Weights of a small spectrogram enhancement model: 78125 training examples, 10.2 epochs.
Rows from block 5, named by matrix and row number. Each number is 50 + 15 x the weight over its row's rms, rounded and kept within 0 to 99. All counts start at 0. After the name is the row's rms in percent of the matrix's.
# fc2: squeeze-excite expand (model.mid.1.se.fc2.weight, 384x48), inputs 0-47
fc2.137 017:49 72 63 49 55 71 60 58 56 47 40 77 61 58 74 54 60 59 71 50 95 85 66 31 51 59 48 41 22 55 45 53 58 71 52 47 45 74 39 64 38 61 50 35 53 45 52 71
fc2.138 047:45 13 30 38 37 51 52 61 53 43 42 54 50 76 25 38 58 53 53 46 46 37 61 57 38 40 64 39 47 61 41 55 19 43 34 49 49 62 51 00 51 58 54 64 31 69 54 52
fc2.139 059:76 67 63 52 53 69 50 91 50 57 48 51 71 50 57 53 47 47 56 54 95 97 56 52 55 51 43 50 48 55 65 46 62 64 45 50 50 51 50 75 48 65 49 49 78 46 53 68
fc2.140 106:55 41 26 58 60 72 81 37 50 43 41 62 51 72 10 53 54 66 49 49 86 67 67 82 63 59 49 49 52 54 40 56 26 67 37 52 49 60 51 51 52 53 53 45 60 38 44 20
fc2.141 297:74 52 55 52 53 52 47 50 49 49 63 52 85 51 50 51 50 51 49 51 99 87 51 49 50 58 48 49 49 77 71 50 50 50 50 55 50 50 48 77 47 64 52 50 85 50 54 83
fc2.142 168:48 51 47 65 55 39 52 54 51 54 50 49 23 46 14 51 54 64 49 55 02 00 47 54 50 61 37 51 52 16 47 49 37 51 49 50 51 53 46 15 50 41 54 46 47 51 68 49
fc2.143 049:60 47 47 62 44 57 47 16 49 40 55 73 37 37 55 51 46 39 49 80 74 75 56 67 49 43 51 49 49 44 50 51 80 50 67 55 50 49 52 76 46 58 56 53 32 48 61 99
fc2.144 084:23 65 52 50 51 50 53 40 51 48 50 48 64 52 50 51 50 64 50 50 00 37 51 49 49 51 51 51 50 24 56 52 60 60 51 50 50 49 50 25 51 10 50 49 00 51 54 55
fc2.145 034:78 85 53 42 28 60 49 43 52 55 67 47 61 60 47 36 69 77 56 49 73 42 64 00 61 47 29 63 42 57 50 57 37 65 62 55 50 63 59 42 59 77 42 44 50 44 58 58
fc2.146 050:37 79 42 52 56 34 35 46 42 72 55 46 79 50 89 51 53 61 56 66 51 56 55 55 52 55 21 56 48 77 54 53 59 60 28 54 52 35 48 41 53 76 48 36 71 52 43 91
fc2.147 076:27 35 58 56 55 52 52 76 51 45 49 92 19 47 36 48 52 82 48 50 05 45 86 67 51 53 55 52 50 24 49 53 38 56 50 49 51 52 50 53 49 70 49 50 40 47 52 64
fc2.148 088:58 57 00 46 50 47 31 31 49 43 53 39 61 27 59 66 48 33 54 49 30 23 30 22 48 45 61 54 61 23 62 52 44 51 38 54 50 62 65 28 56 33 33 58 46 44 39 50
fc2.149 087:43 39 36 55 46 34 54 42 61 50 50 23 45 36 59 35 62 47 49 50 53 43 38 82 39 49 07 45 44 70 52 55 62 39 57 50 48 54 61 69 47 42 37 55 76 79 26 90
fc2.150 022:35 58 25 46 53 67 45 29 52 43 49 33 54 27 57 31 60 53 51 52 27 55 24 19 47 56 66 53 62 21 57 54 34 63 59 47 51 54 31 36 48 77 53 41 24 62 34 17
fc2.151 039:58 31 63 67 64 67 46 54 48 50 49 00 61 54 65 42 69 78 37 70 51 60 38 41 51 42 64 46 66 66 55 32 47 49 46 48 47 48 68 73 52 35 51 66 78 75 63 63
fc2.152 071:93 79 40 57 42 49 41 58 44 47 56 18 70 46 42 69 38 29 52 60 52 59 64 08 27 51 41 40 29 65 51 53 42 38 70 48 50 56 50 64 49 58 57 51 39 28 36 58
fc2.153 097:50 42 44 44 74 55 55 57 44 49 58 64 56 41 53 68 51 42 60 54 00 21 64 30 78 44 56 49 57 48 44 39 85 38 55 50 50 61 43 34 47 36 47 51 23 39 41 73
fc2.154 026:28 61 40 52 71 73 28 60 59 50 53 38 65 44 26 32 72 71 65 48 07 27 44 52 54 51 35 51 43 50 59 57 43 29 41 55 49 40 56 27 62 54 56 83 32 45 50 67
fc2.155 038:76 61 78 47 55 53 52 79 49 52 47 41 35 49 20 69 47 50 52 47 71 53 57 72 85 45 67 51 84 47 57 54 65 36 42 44 51 48 54 62 49 78 49 49 79 39 73 43
fc2.156 059:51 34 53 43 60 99 52 24 52 82 51 56 53 51 51 44 54 43 51 51 35 48 49 65 16 54 67 54 61 39 44 65 20 49 50 52 50 51 56 48 52 41 50 52 30 37 30 52
fc2.157 040:72 62 59 57 51 31 60 70 63 88 37 63 47 59 49 43 40 44 26 71 53 67 59 70 39 46 75 31 15 58 57 39 66 59 52 43 50 44 44 50 37 49 61 29 70 37 67 73
fc2.158 096:79 54 43 53 52 52 48 50 50 50 73 55 86 50 48 53 53 49 50 51 99 71 52 50 50 56 51 51 48 84 69 51 51 48 50 48 50 50 50 75 51 57 51 52 83 57 49 72
fc2.159 105:16 53 37 41 49 63 46 13 49 23 33 59 54 56 10 46 53 33 58 49 70 00 57 33 45 43 45 47 55 47 47 48 49 50 48 48 51 51 45 46 48 19 48 53 46 59 38 50
fc2.160 018:68 40 58 58 63 70 40 51 64 60 71 28 70 46 59 57 65 56 58 45 91 64 40 56 46 49 99 39 49 81 54 63 68 50 67 45 52 54 51 47 44 50 43 46 72 45 50 67
fc2.161 057:55 64 18 59 61 75 32 90 58 73 47 65 48 50 44 60 56 70 43 51 79 51 53 54 38 47 36 47 48 80 47 41 38 62 66 48 52 36 59 61 50 50 36 60 75 18 62 43
fc2.162 036:86 67 38 74 66 16 53 48 49 55 58 45 57 63 73 53 39 33 33 57 83 84 46 42 62 51 77 44 41 70 46 54 32 42 40 46 49 44 47 57 53 73 58 55 31 55 56 55
fc2.163 078:72 81 51 51 47 48 76 39 50 54 32 37 69 53 68 51 56 93 39 52 49 45 53 54 49 43 49 49 50 69 47 45 11 52 53 49 49 50 53 61 51 57 56 57 99 50 60 57
fc2.164 022:72 37 53 80 52 48 64 87 50 43 42 50 67 41 61 30 61 58 43 53 71 79 56 53 51 41 51 56 52 40 54 26 41 51 70 46 50 52 50 54 55 74 59 19 75 60 74 76
fc2.165 071:60 37 50 45 52 52 48 76 51 48 57 49 71 51 47 50 48 77 52 50 80 56 50 60 44 52 50 50 50 04 50 50 60 31 51 49 50 50 52 66 50 96 49 50 99 56 47 64
fc2.166 100:63 72 51 43 59 50 55 56 48 34 53 49 46 59 64 54 45 52 47 51 94 38 93 72 59 56 69 47 50 74 51 45 83 62 61 48 50 51 48 54 51 09 41 66 60 58 43 65
fc2.167 238:72 49 50 51 52 50 54 49 50 50 64 48 86 50 55 54 48 42 56 53 99 92 53 48 51 55 47 50 49 80 70 55 46 51 52 51 50 50 50 77 51 66 50 49 85 50 50 79
fc2.168 038:50 41 45 58 60 57 48 58 56 41 41 72 49 47 57 40 32 55 28 54 88 33 67 32 41 29 59 50 83 54 58 47 58 98 63 49 50 45 35 57 52 50 49 57 86 61 48 67
fc2.169 045:82 52 65 42 52 38 70 78 60 41 63 15 63 52 36 44 60 56 66 57 88 61 68 31 46 68 30 67 53 65 51 42 55 63 40 48 49 54 48 57 41 59 78 51 67 39 39 65
fc2.170 031:65 52 45 59 46 53 43 62 48 60 88 54 57 66 66 52 75 49 50 57 77 69 40 51 43 39 48 37 57 66 46 91 56 71 48 59 50 56 48 59 51 34 35 85 60 81 54 69
fc2.171 035:58 70 41 48 62 58 67 63 51 51 33 51 93 39 68 40 31 51 31 41 58 75 72 69 41 46 71 45 80 54 57 37 28 56 27 58 47 53 52 41 59 76 73 63 51 41 53 58
fc2.172 062:32 54 47 49 48 57 41 37 46 25 45 00 46 43 63 60 60 37 53 50 46 35 62 99 58 41 63 41 47 58 41 64 41 56 61 43 49 49 54 47 51 59 49 58 38 52 37 30
fc2.173 109:55 43 42 52 68 73 65 63 46 53 49 78 60 36 48 59 55 37 58 50 59 59 50 34 50 37 69 53 57 33 47 54 52 79 00 54 51 41 56 89 49 50 54 58 56 49 68 75
fc2.174 118:59 51 44 51 41 54 47 48 48 57 58 71 72 52 45 44 45 53 48 56 90 99 40 51 38 46 61 49 49 76 53 35 67 21 50 51 50 47 45 50 50 42 56 52 32 41 49 67
fc2.175 037:18 84 60 66 53 26 61 54 57 62 75 40 60 65 47 76 67 44 68 57 44 10 58 29 56 43 40 54 54 54 46 54 48 48 58 52 52 55 34 22 50 53 66 55 39 70 41 27
fc2.176 135:57 49 55 58 53 48 49 58 51 53 35 54 34 51 50 49 56 50 47 51 00 35 47 53 50 52 48 48 48 10 42 41 52 54 50 53 50 51 47 42 51 00 51 50 40 50 47 53
fc2.177 148:96 52 54 51 53 50 61 49 50 51 51 50 91 54 51 52 51 65 51 50 99 74 54 52 31 57 48 49 51 71 69 54 58 51 50 53 50 50 51 74 49 69 49 51 59 49 51 68
fc2.178 045:39 12 46 59 19 60 43 66 56 56 34 80 62 53 25 48 56 53 49 21 29 43 48 61 53 53 45 50 56 62 35 81 29 35 78 51 50 54 45 47 48 30 52 65 34 69 62 42
fc2.179 064:94 50 83 68 52 50 37 56 31 55 51 24 82 43 45 50 56 65 30 52 72 67 53 61 51 42 56 53 64 41 50 24 57 47 24 55 49 54 73 76 44 60 42 55 63 58 48 51
fc2.180 130:54 43 36 63 52 51 51 46 48 12 52 51 23 47 48 50 52 00 51 50 27 80 38 45 47 54 65 50 51 46 32 51 55 51 51 47 50 49 49 32 50 62 53 48 31 52 51 35
fc2.181 040:45 54 48 42 53 46 56 50 36 58 36 36 52 47 40 38 80 46 57 53 55 17 68 48 44 50 27 49 51 18 52 59 31 26 42 51 49 51 46 48 53 09 50 41 14 23 25 64
fc2.182 024:63 66 45 76 25 47 54 61 33 56 56 36 52 52 46 58 49 47 57 63 61 99 77 77 43 33 65 38 49 57 53 74 52 69 57 48 51 50 57 39 48 72 49 44 70 80 65 44
fc2.183 057:64 37 47 79 63 41 44 65 46 52 57 47 59 45 46 44 70 38 54 34 99 45 36 43 32 47 67 45 54 61 40 73 64 70 57 49 49 46 56 54 50 53 76 18 58 46 70 53
fc2.184 027:56 57 48 62 46 77 64 82 37 54 40 62 61 55 27 60 54 36 43 88 68 44 61 44 63 67 61 51 63 99 51 45 50 44 71 42 51 51 51 84 48 52 48 52 61 48 46 66
fc2.185 097:35 46 36 89 42 65 35 28 50 34 49 41 90 76 44 57 46 55 48 61 20 50 63 50 49 61 40 51 55 37 55 47 45 41 65 50 50 40 53 24 51 39 51 50 15 48 64 78
fc2.186 094:57 17 30 51 47 44 60 65 46 00 61 40 57 49 55 49 44 72 58 44 70 65 82 48 46 38 54 51 52 41 49 41 72 56 59 49 50 53 52 83 52 42 49 66 69 42 40 72
fc2.187 131:32 42 47 46 47 49 54 84 48 46 45 60 30 49 26 42 50 50 48 50 00 41 80 41 65 49 36 50 46 32 66 40 58 48 38 50 50 48 52 30 50 49 50 52 67 41 73 32
fc2.188 141:43 64 29 58 42 42 51 52 47 52 43 52 22 57 57 62 43 22 48 49 00 26 43 66 55 64 68 54 46 48 42 54 85 53 58 41 50 46 50 45 50 27 52 48 32 42 52 54
fc2.189 120:28 43 47 41 57 39 33 62 52 38 51 49 68 43 86 45 62 40 55 45 29 34 50 36 62 49 31 45 42 00 43 53 28 68 56 53 50 48 50 39 49 44 51 49 47 49 74 27
fc2.190 024:69 55 52 43 74 59 64 90 48 55 58 65 71 20 53 59 56 42 52 49 74 60 59 85 46 49 47 44 59 42 28 57 36 29 52 62 48 79 50 51 47 83 52 47 44 53 73 55
fc2.191 053:64 37 31 38 59 39 31 77 22 56 54 59 39 43 56 50 44 62 78 61 95 59 66 73 57 30 62 51 50 48 46 84 49 26 56 55 51 49 53 70 46 36 41 55 47 52 70 50
fc2.192 062:68 82 46 56 56 40 43 41 44 36 49 53 67 67 70 23 48 52 58 40 47 75 58 20 55 51 42 46 50 59 71 46 57 20 70 48 50 44 53 62 42 42 52 42 28 71 75 87
fc2.193 083:87 42 17 53 53 46 36 80 50 39 57 51 41 46 39 49 48 85 49 50 51 70 54 76 60 34 62 52 53 62 72 66 41 30 86 52 49 40 48 67 48 61 52 49 67 37 40 36
fc2.194 120:35 51 57 64 53 51 50 54 51 49 50 50 80 49 50 55 50 99 51 54 57 74 50 50 54 50 49 50 51 47 56 50 56 50 49 53 50 50 49 45 50 44 51 51 77 50 53 69
fc2.195 176:61 53 56 49 51 50 61 53 48 54 71 53 98 50 51 50 50 53 50 50 93 81 49 50 37 51 49 51 49 75 76 52 52 47 52 49 50 50 50 89 51 68 51 50 86 49 53 67
fc2.196 094:01 44 48 33 57 46 56 49 46 58 46 54 33 49 28 52 47 19 58 52 24 21 44 50 51 51 51 52 41 58 51 46 42 52 53 54 51 48 48 20 50 29 50 55 14 42 51 89
fc2.197 050:71 44 37 57 63 99 52 55 49 52 52 68 61 67 57 55 55 57 57 51 49 67 33 31 58 61 18 51 50 60 54 56 49 64 66 47 50 57 51 98 48 66 54 45 64 41 54 63
fc2.198 082:57 48 39 52 36 54 83 71 59 36 51 62 45 26 48 45 53 62 45 50 21 19 56 39 58 52 67 49 51 03 56 47 90 59 21 52 49 49 58 47 56 45 54 52 38 35 55 45
fc2.199 146:68 51 34 51 48 52 67 51 49 50 54 50 70 50 50 51 50 55 51 50 76 88 49 50 68 50 52 51 49 95 77 53 51 50 51 71 50 50 50 78 51 44 51 50 90 51 50 87
fc2.200 017:63 43 59 59 70 40 44 52 47 37 64 31 66 45 66 64 44 65 29 66 97 83 39 58 50 54 76 58 50 74 55 78 57 58 50 55 57 62 59 72 49 63 46 55 70 48 60 64
fc2.201 011:70 67 38 53 44 49 58 54 54 45 77 56 72 43 51 67 52 52 58 48 99 82 49 39 55 45 44 51 62 64 63 51 63 53 56 60 45 44 38 66 47 83 37 50 82 54 58 76
fc2.202 079:15 51 48 51 53 52 51 52 50 50 49 51 63 53 51 49 50 50 54 50 84 99 49 49 69 51 51 51 50 85 55 53 50 51 50 49 50 50 50 70 49 17 51 50 66 49 52 33